Rows from block 2, named by matrix and row number. Rows with one number belong to one neuron. Each number is 50 + 15 x the weight over its row's rms, rounded and kept within 0 to 99. All counts start at 0. After the name is the row's rms in percent of the matrix's.
# fc1: MLP up (model.blocks.2.mlp.fc1.weight, 512x128), inputs 0-127
# fc2: MLP down (model.blocks.2.mlp.fc2.weight, 128x512, transposed), outputs 0-127
fc1.125 110:36 64 76 67 68 57 55 45 57 20 37 68 66 60 77 37 61 35 55 28 52 70 43 73 54 70 60 68 60 58 34 36 57 44 29 46 31 42 43 61 61 37 15 46 42 64 59 52 53 43 46 40 14 47 44 28 37 40 53 67 61 66 78 53 46 65 33 42 52 54 30 77 57 22 54 58 44 57 63 28 49 61 57 59 28 93 35 73 60 34 60 39 63 53 57 29 71 57 24 69 30 33 41 63 60 49 48 28 51 67 52 46 41 45 27 19 31 57 39 33 40 55 43 47 38 57 57 42
fc2.125 125:55 51 15 38 28 44 34 49 53 43 72 44 49 63 36 49 46 41 71 57 53 35 80 31 67 75 38 57 51 58 57 73 49 43 45 30 45 62 44 15 36 28 49 32 53 38 62 33 55 70 55 54 63 82 57 55 51 58 28 40 48 46 33 72 63 36 94 57 27 80 36 54 70 43 79 25 48 55 61 77 45 49 41 43 59 61 72 40 68 58 61 50 49 53 61 70 55 49 38 76 44 57 55 45 49 50 37 60 60 62 57 64 47 48 38 75 64 30 32 60 55 42 95 57 72 66 53 46
fc1.126 013:25 74 43 52 41 66 40 43 44 58 71 24 48 41 45 40 64 86 61 52 54 72 39 50 66 32 32 62 46 49 33 56 46 39 76 35 50 46 34 80 58 36 60 08 18 56 33 58 45 32 19 43 44 21 51 64 65 36 47 51 42 30 43 21 70 48 63 61 64 64 49 71 67 65 50 54 61 80 56 65 56 40 49 69 48 45 43 52 34 73 48 57 35 55 26 52 47 42 49 64 54 62 62 46 36 38 69 71 22 44 38 39 33 45 60 59 44 48 53 46 63 53 49 99 41 60 65 56
fc2.126 016:52 51 68 50 20 37 49 54 52 39 25 37 47 65 56 51 38 40 42 63 30 48 52 50 52 46 55 51 46 53 50 42 48 54 45 68 44 51 51 19 60 34 48 44 33 55 16 24 52 41 44 57 00 49 22 57 28 71 13 33 55 57 52 60 31 54 34 61 54 27 70 48 75 59 66 53 55 49 67 67 67 52 43 77 38 31 78 47 44 68 80 47 72 34 53 50 66 26 74 70 47 35 59 67 65 32 27 62 70 61 60 79 65 65 67 35 57 48 38 50 55 48 44 49 28 44 50 44
fc1.127 019:47 71 42 62 39 47 50 46 49 47 59 36 40 27 47 61 62 99 52 21 57 48 25 42 49 40 36 62 43 61 31 55 47 32 44 71 43 60 54 62 59 38 55 03 28 47 37 58 48 50 24 47 48 30 57 37 46 47 43 46 68 48 52 35 74 72 30 41 59 72 23 50 64 56 57 52 68 49 69 57 57 32 45 48 55 47 61 49 56 47 55 58 56 49 16 48 82 52 37 60 74 67 61 29 34 52 97 81 66 53 44 36 22 58 49 30 44 37 63 39 44 61 54 84 56 50 54 47
fc2.127 026:24 68 49 39 57 40 61 29 61 48 55 51 71 76 59 41 86 46 55 35 47 46 39 58 39 40 55 71 66 47 66 29 76 56 45 51 55 59 49 51 48 74 25 50 46 37 63 24 51 70 74 50 37 58 31 35 23 54 55 55 43 54 29 28 32 54 66 55 33 59 33 61 65 45 42 55 31 69 62 92 33 15 50 76 34 56 31 59 34 25 76 60 41 74 67 39 50 62 63 59 74 37 64 55 38 52 47 42 58 56 44 68 40 62 71 60 58 41 27 47 27 54 64 27 44 35 49 71
fc1.128 152:09 56 60 77 18 55 59 39 69 57 41 39 55 58 75 47 49 48 49 47 60 53 54 58 51 51 57 53 29 53 65 47 58 79 39 32 56 73 51 65 64 47 28 45 59 34 65 43 48 71 62 52 30 52 22 29 31 52 48 79 63 64 58 63 49 46 52 52 46 55 60 56 53 79 47 43 39 49 50 23 53 33 42 17 22 73 30 64 76 26 60 52 19 51 33 25 56 46 16 56 42 30 48 35 62 62 65 30 46 48 72 59 72 31 33 64 21 64 58 39 56 38 65 48 51 61 57 52
fc2.128 154:41 49 37 54 69 41 49 70 66 44 58 58 84 47 73 63 40 60 28 52 49 53 43 51 70 38 59 62 52 35 10 40 45 45 40 42 43 52 54 47 30 40 37 46 54 37 23 53 35 38 58 56 75 50 76 48 30 50 45 65 47 56 31 59 56 41 46 08 53 72 42 38 54 21 24 64 57 48 66 79 54 58 81 49 63 24 40 48 58 73 44 50 55 29 52 53 47 24 37 50 37 55 35 56 50 33 41 40 39 26 61 78 07 56 78 50 92 38 52 46 47 57 44 53 49 40 34 60
fc1.129 020:28 68 53 52 40 67 40 48 75 49 57 37 64 40 61 56 62 75 55 50 39 55 49 69 88 29 40 54 49 50 38 47 58 49 44 66 35 60 55 80 34 57 45 18 29 58 50 39 34 21 35 48 57 28 37 36 51 61 50 43 65 40 77 57 70 52 36 30 50 52 43 54 71 36 57 42 78 63 54 68 69 28 34 41 59 32 70 63 56 61 22 52 42 54 29 53 74 43 43 65 46 61 77 36 05 35 72 75 46 44 84 48 42 42 64 45 77 62 54 41 44 68 66 67 38 44 55 45
fc2.129 023:81 73 62 37 65 66 48 37 30 44 33 74 30 57 54 54 43 40 72 40 43 45 70 63 57 51 32 32 32 49 51 47 13 49 59 35 65 57 48 38 28 49 99 70 35 57 53 41 57 60 69 26 51 44 41 50 27 48 70 46 54 66 28 30 53 63 48 45 26 59 41 33 47 62 69 38 52 53 53 42 56 44 66 92 59 54 76 63 15 78 61 41 68 38 61 35 30 36 33 22 57 50 61 41 46 32 53 69 58 40 45 54 62 40 47 29 50 59 50 72 60 36 61 66 60 40 66 40
fc1.130 028:11 68 45 56 48 59 60 59 61 43 71 44 56 20 50 50 47 92 40 44 59 53 48 52 76 41 08 61 15 57 40 30 46 52 45 45 41 59 49 89 45 37 49 25 46 69 56 47 41 45 44 54 55 49 39 27 54 28 46 61 41 47 51 47 71 39 55 53 55 40 36 89 54 47 71 36 69 51 77 38 67 45 20 43 55 53 53 55 55 63 31 74 48 86 48 61 67 37 27 53 43 59 69 46 37 19 68 60 50 60 57 55 34 50 55 39 58 41 62 33 32 63 53 73 28 55 45 58
fc2.130 035:57 60 42 58 26 27 56 70 31 34 40 35 55 38 52 66 37 47 44 28 59 62 55 48 23 44 38 38 56 58 62 79 51 48 47 62 52 01 56 52 35 75 65 58 43 49 28 16 21 43 50 66 42 58 38 34 68 68 44 45 41 67 62 49 37 54 54 56 65 86 47 68 50 41 60 46 40 45 43 48 45 66 68 28 64 46 68 68 69 50 58 49 53 68 58 35 70 31 35 38 28 41 59 55 67 59 40 63 16 45 53 36 60 96 37 63 58 26 52 51 66 27 67 39 48 48 29 54
fc1.131 021:34 77 43 77 47 55 60 83 73 65 68 24 48 41 45 42 63 63 53 13 74 53 30 50 72 35 33 47 45 59 39 43 39 52 60 48 32 37 42 65 51 18 30 00 36 67 57 32 63 66 19 49 68 33 59 61 43 47 42 43 56 34 52 41 78 51 41 61 58 44 25 63 69 50 62 34 54 47 57 60 59 59 34 52 53 44 55 66 35 43 34 68 43 68 34 56 73 52 32 52 59 65 63 48 32 31 73 72 56 39 38 56 28 57 58 41 43 64 65 38 54 57 44 65 44 68 56 75
fc2.131 025:49 36 53 69 52 36 43 56 58 32 42 46 47 50 73 40 33 52 44 52 47 23 71 37 33 59 59 59 72 23 56 56 66 65 55 63 71 45 58 59 36 37 88 47 61 43 21 65 53 74 24 53 42 44 80 59 57 20 13 46 51 33 35 38 73 61 71 47 35 54 53 33 64 53 53 61 36 61 69 64 43 61 68 63 69 52 34 47 47 42 61 51 94 40 62 42 48 34 39 30 43 29 84 39 55 39 40 60 50 55 77 45 41 38 47 62 49 65 45 62 55 51 43 51 60 33 96 58
fc1.132 140:42 59 35 58 41 09 50 40 29 58 71 39 37 48 70 33 19 47 65 41 50 52 57 42 63 13 42 60 27 72 62 42 75 42 33 55 50 24 59 72 54 54 78 53 51 47 29 53 51 45 74 57 71 60 50 56 67 63 46 48 73 62 68 69 46 42 65 57 59 66 50 49 35 40 57 49 51 43 66 15 49 12 45 76 34 78 48 59 78 25 68 41 47 52 24 35 59 72 53 53 58 62 42 42 73 67 47 77 21 46 42 30 56 55 48 46 43 46 65 43 67 57 46 45 34 51 58 46
fc2.132 109:44 83 51 51 42 45 56 33 35 56 51 56 66 28 51 19 77 31 49 59 48 64 72 59 64 42 59 61 41 73 50 23 47 51 69 33 70 38 61 22 54 41 47 83 66 53 54 63 87 31 65 56 53 50 33 63 19 53 57 49 50 44 45 57 38 62 21 29 72 47 61 53 42 33 54 47 59 68 42 27 55 71 48 51 50 47 64 30 53 59 45 76 49 45 42 69 55 60 53 74 59 42 54 94 60 51 58 53 58 51 53 36 44 50 59 21 70 82 46 91 67 53 49 71 51 54 42 40
fc1.134 027:27 78 58 71 28 59 50 55 51 50 50 38 48 28 54 34 50 81 58 19 54 70 29 47 65 22 34 54 49 65 35 41 55 41 49 60 45 51 42 87 36 48 31 27 34 70 44 46 38 34 28 43 60 21 54 62 43 45 42 42 49 43 77 44 82 51 47 53 57 55 48 58 54 36 44 56 74 44 59 65 68 34 37 49 57 44 62 60 39 53 36 75 58 69 32 59 87 47 37 54 51 77 88 36 23 39 64 66 37 41 57 49 28 57 50 42 43 63 66 29 55 42 61 88 49 70 48 57
fc2.134 034:35 41 70 46 59 16 92 23 16 55 39 66 72 33 45 54 56 36 65 38 49 51 28 44 38 84 50 26 42 40 36 55 33 70 58 37 37 61 61 49 29 59 69 45 47 70 51 35 48 46 52 51 39 58 36 54 49 47 77 65 25 58 53 37 61 82 39 17 61 48 30 48 74 49 52 52 79 70 38 49 66 38 77 45 52 42 67 32 50 50 55 52 62 44 69 14 39 37 29 67 51 65 33 67 45 44 58 72 35 32 41 55 59 33 49 50 54 69 35 45 68 41 52 55 34 46 58 39
fc1.137 113:35 63 52 45 45 54 46 65 51 55 55 39 34 43 86 39 67 46 18 23 65 48 16 47 69 36 36 56 71 42 39 34 36 38 52 70 58 35 49 44 50 34 65 38 34 77 18 44 62 42 38 44 44 57 59 69 44 22 27 36 54 75 44 55 70 31 43 36 53 64 34 49 56 43 44 73 37 63 49 49 47 34 87 40 59 59 56 69 42 40 49 60 65 55 48 34 69 64 71 57 53 52 78 50 41 22 63 61 35 69 27 26 45 83 70 45 55 44 68 28 72 39 66 46 53 61 54 28
fc2.137 135:60 57 76 34 52 41 51 69 67 36 67 30 63 45 35 43 72 32 28 98 32 53 76 46 40 43 47 65 46 31 47 87 45 45 53 37 58 64 38 27 36 29 68 61 57 59 80 45 33 58 24 58 47 64 75 36 33 59 34 41 23 48 38 55 50 44 70 43 54 62 39 39 41 55 61 61 31 34 34 53 50 58 54 70 27 40 36 44 55 74 46 39 37 65 96 59 50 70 71 52 46 49 44 49 43 61 44 62 39 39 33 04 49 49 32 58 42 53 38 53 49 45 59 42 61 41 52 52
fc1.138 136:51 48 44 59 48 72 28 34 72 65 53 62 28 58 55 35 29 57 18 36 50 46 31 45 51 66 44 83 14 48 42 49 66 58 63 46 63 64 55 76 60 43 30 47 56 67 58 50 50 19 26 60 35 31 12 49 50 33 49 76 41 50 51 74 53 43 36 55 56 49 74 74 41 22 55 67 61 46 49 39 45 32 42 26 36 91 53 49 69 45 50 35 43 50 59 39 57 68 51 70 59 55 80 47 51 65 73 43 27 53 27 39 25 64 42 61 48 39 60 53 76 49 57 55 58 39 31 40
fc2.138 139:41 31 41 61 76 37 59 51 72 56 39 25 78 41 56 88 58 45 43 51 35 53 38 41 56 74 54 58 43 34 47 42 42 30 55 57 69 70 47 40 65 56 44 37 46 57 43 40 38 63 43 52 67 25 84 58 52 43 50 42 73 59 59 44 59 40 45 78 56 28 63 53 46 54 41 47 53 56 71 62 71 43 38 89 76 28 29 52 50 08 62 61 31 57 20 44 41 69 15 53 69 68 43 18 44 52 25 32 36 52 41 42 67 43 68 82 58 45 43 45 66 48 47 37 44 54 48 53
fc1.139 132:50 41 31 49 64 57 67 72 38 61 45 55 54 54 45 47 60 63 26 42 74 50 11 42 51 40 51 30 50 40 33 55 42 35 69 58 44 37 27 55 51 57 68 45 42 84 37 54 38 41 38 30 53 44 55 41 50 45 27 43 77 61 68 56 69 62 49 37 50 77 53 51 36 81 41 75 56 47 43 61 58 29 54 67 79 71 36 53 74 43 30 49 44 65 25 57 49 48 68 62 66 67 69 44 63 51 45 56 41 48 33 32 59 52 76 43 51 88 25 54 53 03 25 58 39 55 77 39
fc2.139 130:43 35 41 44 53 58 46 56 57 47 91 55 27 42 75 49 54 36 37 68 70 50 58 59 53 43 60 57 48 54 56 56 61 41 30 30 41 32 58 00 27 48 44 63 45 45 75 67 84 57 26 63 56 69 46 49 39 48 26 47 31 50 48 52 32 50 32 51 31 20 58 27 41 43 39 13 51 53 42 46 36 66 36 22 41 40 67 24 54 53 53 36 49 54 64 59 22 36 69 42 56 37 39 56 56 30 64 68 35 68 81 28 37 50 40 51 68 48 70 51 32 60 46 54 58 30 41 41
fc1.140 136:49 58 70 41 48 42 61 70 34 33 32 50 55 52 55 40 48 47 49 59 46 52 33 73 70 34 37 34 64 51 66 25 67 65 62 68 76 44 41 52 37 61 65 47 65 49 70 52 48 68 70 47 68 68 82 68 35 40 41 35 35 38 59 30 34 31 54 39 38 47 15 54 30 63 42 33 49 52 76 55 55 64 59 63 64 44 35 64 64 57 46 40 75 44 31 59 52 42 52 30 13 39 39 51 07 16 55 50 63 50 58 66 63 69 22 58 45 73 73 45 22 48 66 63 56 65 41 67
fc2.140 115:58 35 63 64 51 59 62 39 37 47 66 28 44 43 66 98 49 46 55 50 43 77 50 72 33 37 56 50 41 41 54 52 45 54 57 51 59 53 30 35 66 20 67 54 45 52 50 49 37 47 42 49 40 71 55 56 00 51 50 38 76 49 54 39 62 46 60 84 31 58 44 44 48 43 49 48 35 56 65 58 54 29 45 41 35 48 58 25 50 20 72 71 74 66 63 23 66 49 55 43 23 27 54 48 67 52 34 62 45 45 58 31 49 76 46 46 67 11 12 64 52 59 54 51 68 46 52 31
fc1.141 114:45 52 40 38 72 44 50 34 32 51 49 55 40 17 26 53 53 56 67 42 47 34 68 35 37 18 61 75 69 35 51 64 33 29 56 52 46 35 51 58 49 48 58 51 51 47 47 34 29 60 49 55 67 53 39 21 63 49 41 59 31 47 83 27 68 78 16 53 56 49 61 47 61 53 54 77 53 34 40 44 61 37 61 28 60 23 33 84 48 52 68 74 46 40 45 57 73 47 24 44 69 72 49 59 58 71 36 43 41 27 17 06 48 52 39 51 67 44 53 50 60 62 65 62 52 59 62 31
fc2.141 113:37 66 36 51 27 62 65 51 67 47 99 49 34 67 57 71 43 62 72 78 43 62 57 45 62 25 56 44 44 32 34 54 37 52 59 46 50 70 69 62 48 27 55 49 39 46 69 67 53 71 40 25 43 63 55 50 42 36 38 40 29 40 35 68 42 52 76 64 87 51 54 56 51 56 63 49 46 43 63 42 67 79 59 41 57 42 47 84 34 63 55 52 51 73 62 39 35 53 52 18 47 41 36 64 66 56 34 58 33 36 72 56 62 59 50 18 27 64 20 57 54 79 66 30 40 51 58 52
fc1.142 013:30 51 41 59 43 83 48 47 64 56 42 38 43 44 63 43 33 57 37 24 35 40 34 61 69 42 24 60 22 58 30 57 28 40 44 52 41 53 49 80 21 60 27 04 32 64 60 61 35 39 19 32 58 34 51 52 48 56 36 60 72 38 49 54 78 47 46 57 65 74 52 70 52 70 71 54 59 52 51 33 72 30 34 43 45 44 58 58 38 48 37 44 54 49 44 52 67 49 44 37 52 70 60 42 26 38 57 71 54 49 75 41 42 84 28 51 31 32 53 64 54 44 82 83 41 51 66 42
fc2.142 014:57 53 39 67 48 35 50 57 44 32 33 47 41 45 70 68 44 43 72 61 40 39 26 52 63 80 44 51 59 57 55 64 28 69 66 35 56 31 50 44 67 50 31 41 45 31 50 68 62 63 46 50 49 53 39 50 53 55 65 71 49 32 41 55 19 48 53 32 57 61 71 52 59 65 21 64 53 42 54 80 22 37 80 66 57 59 26 62 89 42 65 22 44 35 80 33 31 74 61 53 56 47 50 40 62 67 55 72 40 54 50 58 42 62 80 61 58 19 35 71 65 41 63 25 27 45 47 23
fc1.143 127:37 47 78 54 40 26 67 17 36 46 42 64 35 60 53 44 35 42 59 03 46 45 53 61 70 58 47 70 20 66 50 40 89 52 14 46 41 50 58 72 41 57 29 47 60 45 54 60 54 60 67 58 40 66 44 46 60 48 67 56 51 58 64 51 36 76 52 45 56 66 62 66 68 26 59 44 38 46 56 35 39 45 28 65 20 82 65 67 60 16 48 55 67 47 59 25 65 55 48 54 19 37 36 51 59 58 51 47 60 52 29 70 38 43 42 19 49 53 59 63 62 71 39 36 36 46 40 47
fc2.143 135:61 60 10 68 29 34 37 44 48 63 76 25 60 68 41 46 62 49 43 55 50 41 63 43 51 77 44 54 41 43 52 29 60 74 55 29 38 68 41 38 33 12 47 52 49 51 34 59 84 57 76 54 53 51 31 47 41 53 38 52 55 58 46 65 38 31 60 34 21 68 39 53 37 64 46 31 46 66 36 57 47 48 55 56 79 51 48 49 67 58 52 64 47 20 76 72 72 68 48 20 33 47 64 68 41 51 47 66 59 56 56 79 54 66 28 55 53 62 41 63 57 52 91 57 83 38 37 53
fc1.144 043:16 70 62 45 61 65 49 46 50 48 45 42 56 41 71 38 70 92 38 33 41 69 35 60 67 34 54 45 70 33 18 37 46 41 38 61 48 30 39 99 56 45 37 22 43 60 45 54 40 44 25 49 42 48 62 52 56 24 38 40 51 56 62 56 60 38 39 37 47 57 33 56 40 49 56 63 53 52 70 73 52 37 54 54 46 45 59 64 55 44 42 66 53 58 29 55 82 30 41 52 30 61 88 25 41 39 53 39 28 43 48 40 36 57 52 44 64 49 72 52 54 40 64 90 52 75 59 51
fc2.144 047:43 31 37 51 46 50 38 50 42 64 47 66 60 44 36 39 54 09 61 56 54 49 49 29 53 34 65 68 38 36 28 52 48 62 44 30 52 34 21 29 52 58 73 57 58 59 67 40 64 53 34 37 42 31 60 48 46 36 70 57 42 55 49 39 62 27 59 37 48 60 63 36 71 58 55 42 62 70 34 48 39 57 71 58 63 35 46 22 58 40 65 54 25 35 83 03 33 58 66 40 59 35 25 71 60 56 42 30 59 46 28 50 36 95 61 56 26 40 40 51 81 55 51 57 63 63 51 77
fc1.145 131:49 60 81 39 60 55 66 72 39 49 37 69 55 53 39 41 66 52 62 54 71 40 63 51 50 36 42 75 56 62 51 50 43 35 68 57 62 52 52 78 51 67 44 38 34 57 49 76 22 67 50 46 39 25 65 78 00 67 72 40 19 56 38 58 53 21 43 76 52 51 47 73 40 55 37 44 58 73 48 55 56 41 41 46 51 67 44 57 50 67 77 76 51 31 55 31 69 66 38 22 53 55 58 61 43 43 59 35 61 42 41 63 21 52 44 74 19 55 29 46 33 57 51 39 58 46 32 43
fc2.145 134:47 61 54 61 60 51 27 49 44 37 45 37 34 67 57 47 41 81 61 32 57 45 32 54 47 32 46 62 32 66 63 42 33 89 42 69 39 58 60 71 06 39 32 46 58 54 50 49 82 42 55 64 42 48 51 41 41 57 45 51 61 29 35 38 33 71 61 24 61 27 47 54 49 36 42 26 75 59 41 53 34 43 75 59 59 65 51 71 50 75 51 32 51 55 80 38 71 53 42 24 69 67 49 55 57 53 45 53 39 52 42 76 72 37 67 83 72 27 26 48 38 78 60 63 61 56 65 44
fc1.146 123:62 60 19 58 27 40 44 70 47 68 59 52 22 39 55 56 30 59 34 45 83 47 47 42 45 16 42 31 45 75 56 68 70 42 69 82 57 39 43 69 69 49 92 48 59 65 43 48 48 56 41 46 73 25 54 57 74 38 50 41 65 58 49 63 55 42 66 76 42 52 65 40 50 67 34 35 54 49 50 43 59 29 42 39 52 72 57 34 70 45 47 30 43 58 00 60 29 63 74 55 69 71 62 33 65 58 61 41 34 51 35 41 32 30 47 67 28 52 41 38 56 41 56 45 53 52 44 47
fc2.146 114:46 50 62 39 53 53 82 47 27 39 65 47 66 19 48 30 62 48 48 44 50 62 62 24 57 46 49 63 63 68 36 38 44 67 62 64 39 47 42 30 38 55 59 65 20 49 71 52 67 33 59 50 35 61 63 51 16 54 46 39 52 71 65 70 50 75 23 18 80 48 32 43 24 30 43 49 39 68 43 74 36 51 44 90 46 47 38 27 50 42 53 59 51 48 65 77 27 45 60 62 48 53 44 96 51 24 38 46 62 62 51 56 52 46 55 28 55 61 59 58 68 55 42 80 49 49 31 51
fc1.147 129:14 57 57 66 41 50 72 64 65 49 79 26 52 52 48 44 22 45 73 40 70 62 73 51 54 45 52 36 23 70 37 61 64 41 63 60 49 34 57 57 68 43 70 40 51 80 34 24 26 28 57 49 45 47 43 66 63 35 18 72 54 42 43 51 79 32 71 41 60 43 69 72 52 79 70 32 37 27 65 37 44 27 68 60 32 40 49 53 52 40 50 57 32 78 39 31 52 70 56 59 63 55 58 49 57 35 62 46 32 44 65 59 66 34 31 72 50 39 42 49 45 58 51 44 29 76 64 63
fc2.147 130:62 61 78 56 60 46 53 55 52 50 41 41 61 60 62 36 73 64 43 44 54 37 04 57 45 42 42 47 48 63 21 62 52 55 45 66 23 53 44 31 53 52 54 35 64 42 45 54 19 55 50 57 62 38 46 43 23 34 22 60 56 56 82 64 52 54 32 24 49 60 17 43 50 56 62 83 23 40 38 53 59 56 55 58 65 63 42 52 65 90 42 27 12 58 93 49 45 73 28 43 40 50 42 69 56 43 38 63 44 29 48 53 53 48 38 53 74 71 51 60 40 57 35 54 59 70 59 33
fc1.148 119:30 48 94 48 41 62 60 72 25 45 59 58 67 69 35 46 36 55 52 40 50 52 54 31 57 52 47 50 53 31 45 30 32 29 35 57 48 38 23 62 65 44 23 45 47 80 27 43 52 44 39 55 40 23 80 51 71 54 41 33 71 52 67 45 58 61 43 54 62 31 68 50 52 49 48 50 46 37 61 48 42 55 47 81 27 56 35 69 47 36 67 71 36 47 62 21 69 68 70 25 60 58 84 54 40 36 69 46 67 53 53 71 17 45 85 45 62 46 38 30 50 58 38 59 28 49 52 36
fc2.148 134:57 57 41 58 48 43 52 42 37 30 53 36 46 74 66 49 23 40 44 43 43 40 64 55 52 66 38 31 25 32 59 59 46 58 44 48 50 49 26 76 12 28 59 40 48 33 33 46 50 49 65 42 74 81 46 37 37 52 57 58 13 49 76 38 67 74 61 39 72 98 64 41 66 54 49 20 55 37 71 52 48 53 57 53 36 51 46 43 36 52 58 68 59 56 47 59 52 53 47 22 26 62 51 58 71 37 43 42 63 31 37 61 76 55 36 72 35 46 64 52 69 08 42 38 24 43 48 51
fc1.149 143:60 52 21 56 29 62 56 54 70 70 45 40 42 75 48 36 80 41 61 44 29 55 21 68 57 33 40 67 51 51 61 24 83 57 56 17 82 60 54 45 67 54 61 46 56 24 42 54 52 59 53 52 66 48 45 84 49 48 49 54 20 51 51 70 36 86 41 69 47 67 64 54 41 47 44 28 37 53 81 53 64 32 51 42 46 59 17 53 80 49 29 22 32 57 52 35 38 41 75 52 63 40 48 47 67 44 61 38 43 49 61 35 48 75 53 38 46 83 55 54 51 30 40 62 48 52 59 65
fc2.149 106:58 35 61 40 48 63 50 59 62 36 35 58 42 68 51 38 67 65 20 47 52 55 40 60 79 40 55 64 45 42 30 53 59 49 32 39 74 55 31 72 63 55 45 81 42 59 90 68 45 25 59 58 30 50 30 42 61 53 60 34 45 50 82 39 58 27 50 41 62 59 55 51 38 34 49 48 70 53 50 39 00 53 63 51 40 44 52 59 45 50 48 71 23 37 56 50 42 38 58 54 48 57 48 64 40 70 71 31 31 44 52 30 37 48 53 68 64 43 49 36 63 59 71 84 64 44 47 55
fc1.150 134:47 51 55 37 27 41 49 35 37 64 57 75 51 47 40 71 30 65 23 61 73 61 68 22 70 73 34 67 23 32 54 38 32 41 61 72 34 65 52 43 53 52 51 46 64 68 73 45 55 51 61 54 40 60 26 23 69 25 58 59 57 54 30 29 33 31 42 37 42 45 45 33 59 47 47 38 59 56 37 34 56 48 55 36 87 52 66 42 48 41 34 39 71 42 45 43 72 52 34 58 33 45 26 59 14 55 83 69 77 54 41 72 58 31 79 50 30 41 39 49 55 62 62 50 49 53 25 43
fc2.150 127:49 52 17 61 46 51 49 51 26 36 45 48 28 84 50 00 69 40 50 55 54 67 65 33 38 75 65 56 64 49 48 65 53 49 78 61 37 37 42 52 66 49 61 67 60 57 24 58 28 64 57 56 63 62 47 60 45 55 74 42 22 46 53 25 46 66 55 38 42 26 47 47 44 26 55 36 47 74 47 75 26 31 78 70 32 42 47 49 59 42 40 63 59 66 48 75 49 72 33 47 45 55 48 77 71 39 23 38 63 43 44 45 39 47 27 48 38 80 62 51 44 27 53 77 54 48 58 49
fc1.151 011:54 38 63 73 62 54 44 40 64 32 53 51 58 23 30 42 67 72 59 29 51 65 43 55 60 48 43 69 54 52 20 40 47 61 49 45 22 54 60 68 49 48 24 00 53 60 59 62 19 48 34 53 46 25 49 27 42 52 43 70 45 36 51 19 77 47 26 46 57 59 36 68 34 53 65 57 57 54 58 61 56 35 34 48 61 52 52 47 40 44 39 53 46 54 48 54 99 46 40 60 81 72 65 44 37 45 84 56 48 58 48 20 65 72 43 34 39 46 48 45 48 51 57 82 43 70 59 57
fc2.151 017:44 61 23 86 51 38 58 92 47 38 32 54 52 62 60 61 39 53 62 50 36 66 48 51 50 47 45 58 50 69 63 65 75 64 51 73 48 68 72 58 37 40 37 43 41 68 56 13 53 52 67 57 61 24 62 25 60 56 78 54 44 46 60 31 56 72 57 53 43 55 66 71 45 28 44 34 58 43 49 60 44 67 52 45 38 27 57 29 21 70 53 33 37 57 33 47 49 44 37 47 41 41 60 40 33 26 37 38 87 36 68 40 46 55 17 25 60 67 55 53 54 38 72 57 57 84 34 36
fc1.152 133:21 41 49 71 49 31 60 64 75 39 68 36 31 34 51 58 40 57 69 53 47 48 68 45 57 50 50 60 55 65 52 48 78 70 55 38 21 64 52 45 58 59 58 42 58 42 66 56 46 32 62 46 43 81 13 56 50 65 51 51 27 59 34 38 70 43 65 40 48 72 41 84 57 50 43 38 34 58 53 41 50 66 43 28 61 31 55 17 51 77 43 62 82 38 33 51 76 46 36 62 42 42 31 32 59 44 35 84 38 49 67 40 66 29 24 69 15 50 72 53 45 71 49 47 56 54 46 69
fc2.152 124:44 41 50 55 40 58 38 50 59 62 34 39 38 59 65 25 56 36 49 48 54 42 69 48 18 41 57 40 60 35 61 61 39 48 55 19 41 44 40 55 11 52 48 56 40 52 20 43 38 68 52 00 59 45 40 56 18 60 51 63 39 55 46 48 64 33 61 46 41 69 68 64 36 28 41 29 43 37 74 61 68 57 84 42 67 46 74 40 46 73 58 50 53 47 62 32 49 51 50 42 39 57 51 82 49 39 44 47 77 23 59 28 67 52 36 74 41 58 70 28 52 29 69 41 39 85 56 43
fc1.153 013:27 82 48 60 68 52 51 58 70 40 81 21 56 30 61 42 76 68 41 35 42 86 63 34 74 35 30 69 34 60 21 38 28 60 44 59 39 38 58 54 48 37 81 12 57 63 45 33 44 46 28 50 44 39 55 33 38 48 51 50 70 44 44 39 64 47 62 65 68 59 26 56 48 37 51 46 68 60 56 34 73 39 50 37 65 50 60 58 53 58 36 73 56 74 50 53 60 50 30 50 52 59 68 51 13 37 72 58 53 40 73 55 35 50 59 41 40 33 48 24 46 62 70 78 50 65 45 56
fc2.153 017:29 61 53 55 44 65 64 47 45 51 61 55 62 53 63 32 54 59 38 40 54 61 35 52 71 53 66 29 43 48 54 44 31 38 59 52 68 46 67 68 42 50 62 49 47 73 67 81 35 36 71 77 35 66 41 55 43 51 33 25 49 45 32 21 43 56 64 49 65 46 68 81 16 35 49 73 48 54 59 52 59 70 56 41 51 15 58 19 52 76 49 28 65 79 44 48 61 83 28 55 27 33 69 52 60 53 58 79 33 55 46 78 26 46 42 39 67 52 58 58 53 75 65 64 44 50 63 22
fc1.154 021:35 41 57 75 53 63 49 64 45 45 61 37 57 26 53 33 51 67 46 23 53 44 47 76 83 44 35 75 47 81 30 42 49 50 59 76 42 61 50 76 71 40 32 26 54 51 70 35 47 36 31 41 38 45 44 50 42 37 47 63 64 42 57 48 78 54 52 39 56 48 34 78 58 48 70 52 55 45 60 43 70 39 37 32 64 48 62 59 38 61 47 45 46 72 28 67 64 58 36 77 53 71 62 29 32 27 89 53 29 52 68 31 56 70 43 38 51 75 82 43 39 64 35 67 55 76 49 30
fc2.154 027:40 38 53 17 41 35 51 35 47 53 37 48 48 72 74 78 70 48 52 36 44 53 42 69 14 47 37 76 47 26 44 67 25 50 60 73 46 71 53 58 37 43 43 64 37 35 28 25 50 67 38 30 52 47 48 29 31 60 53 34 23 68 60 30 53 63 68 52 52 25 43 42 60 47 44 40 71 71 60 50 48 54 40 61 47 54 62 25 41 59 56 42 47 65 71 28 31 58 27 27 33 39 33 32 22 93 42 51 74 45 47 55 38 46 29 50 73 62 52 65 68 63 60 36 62 54 54 65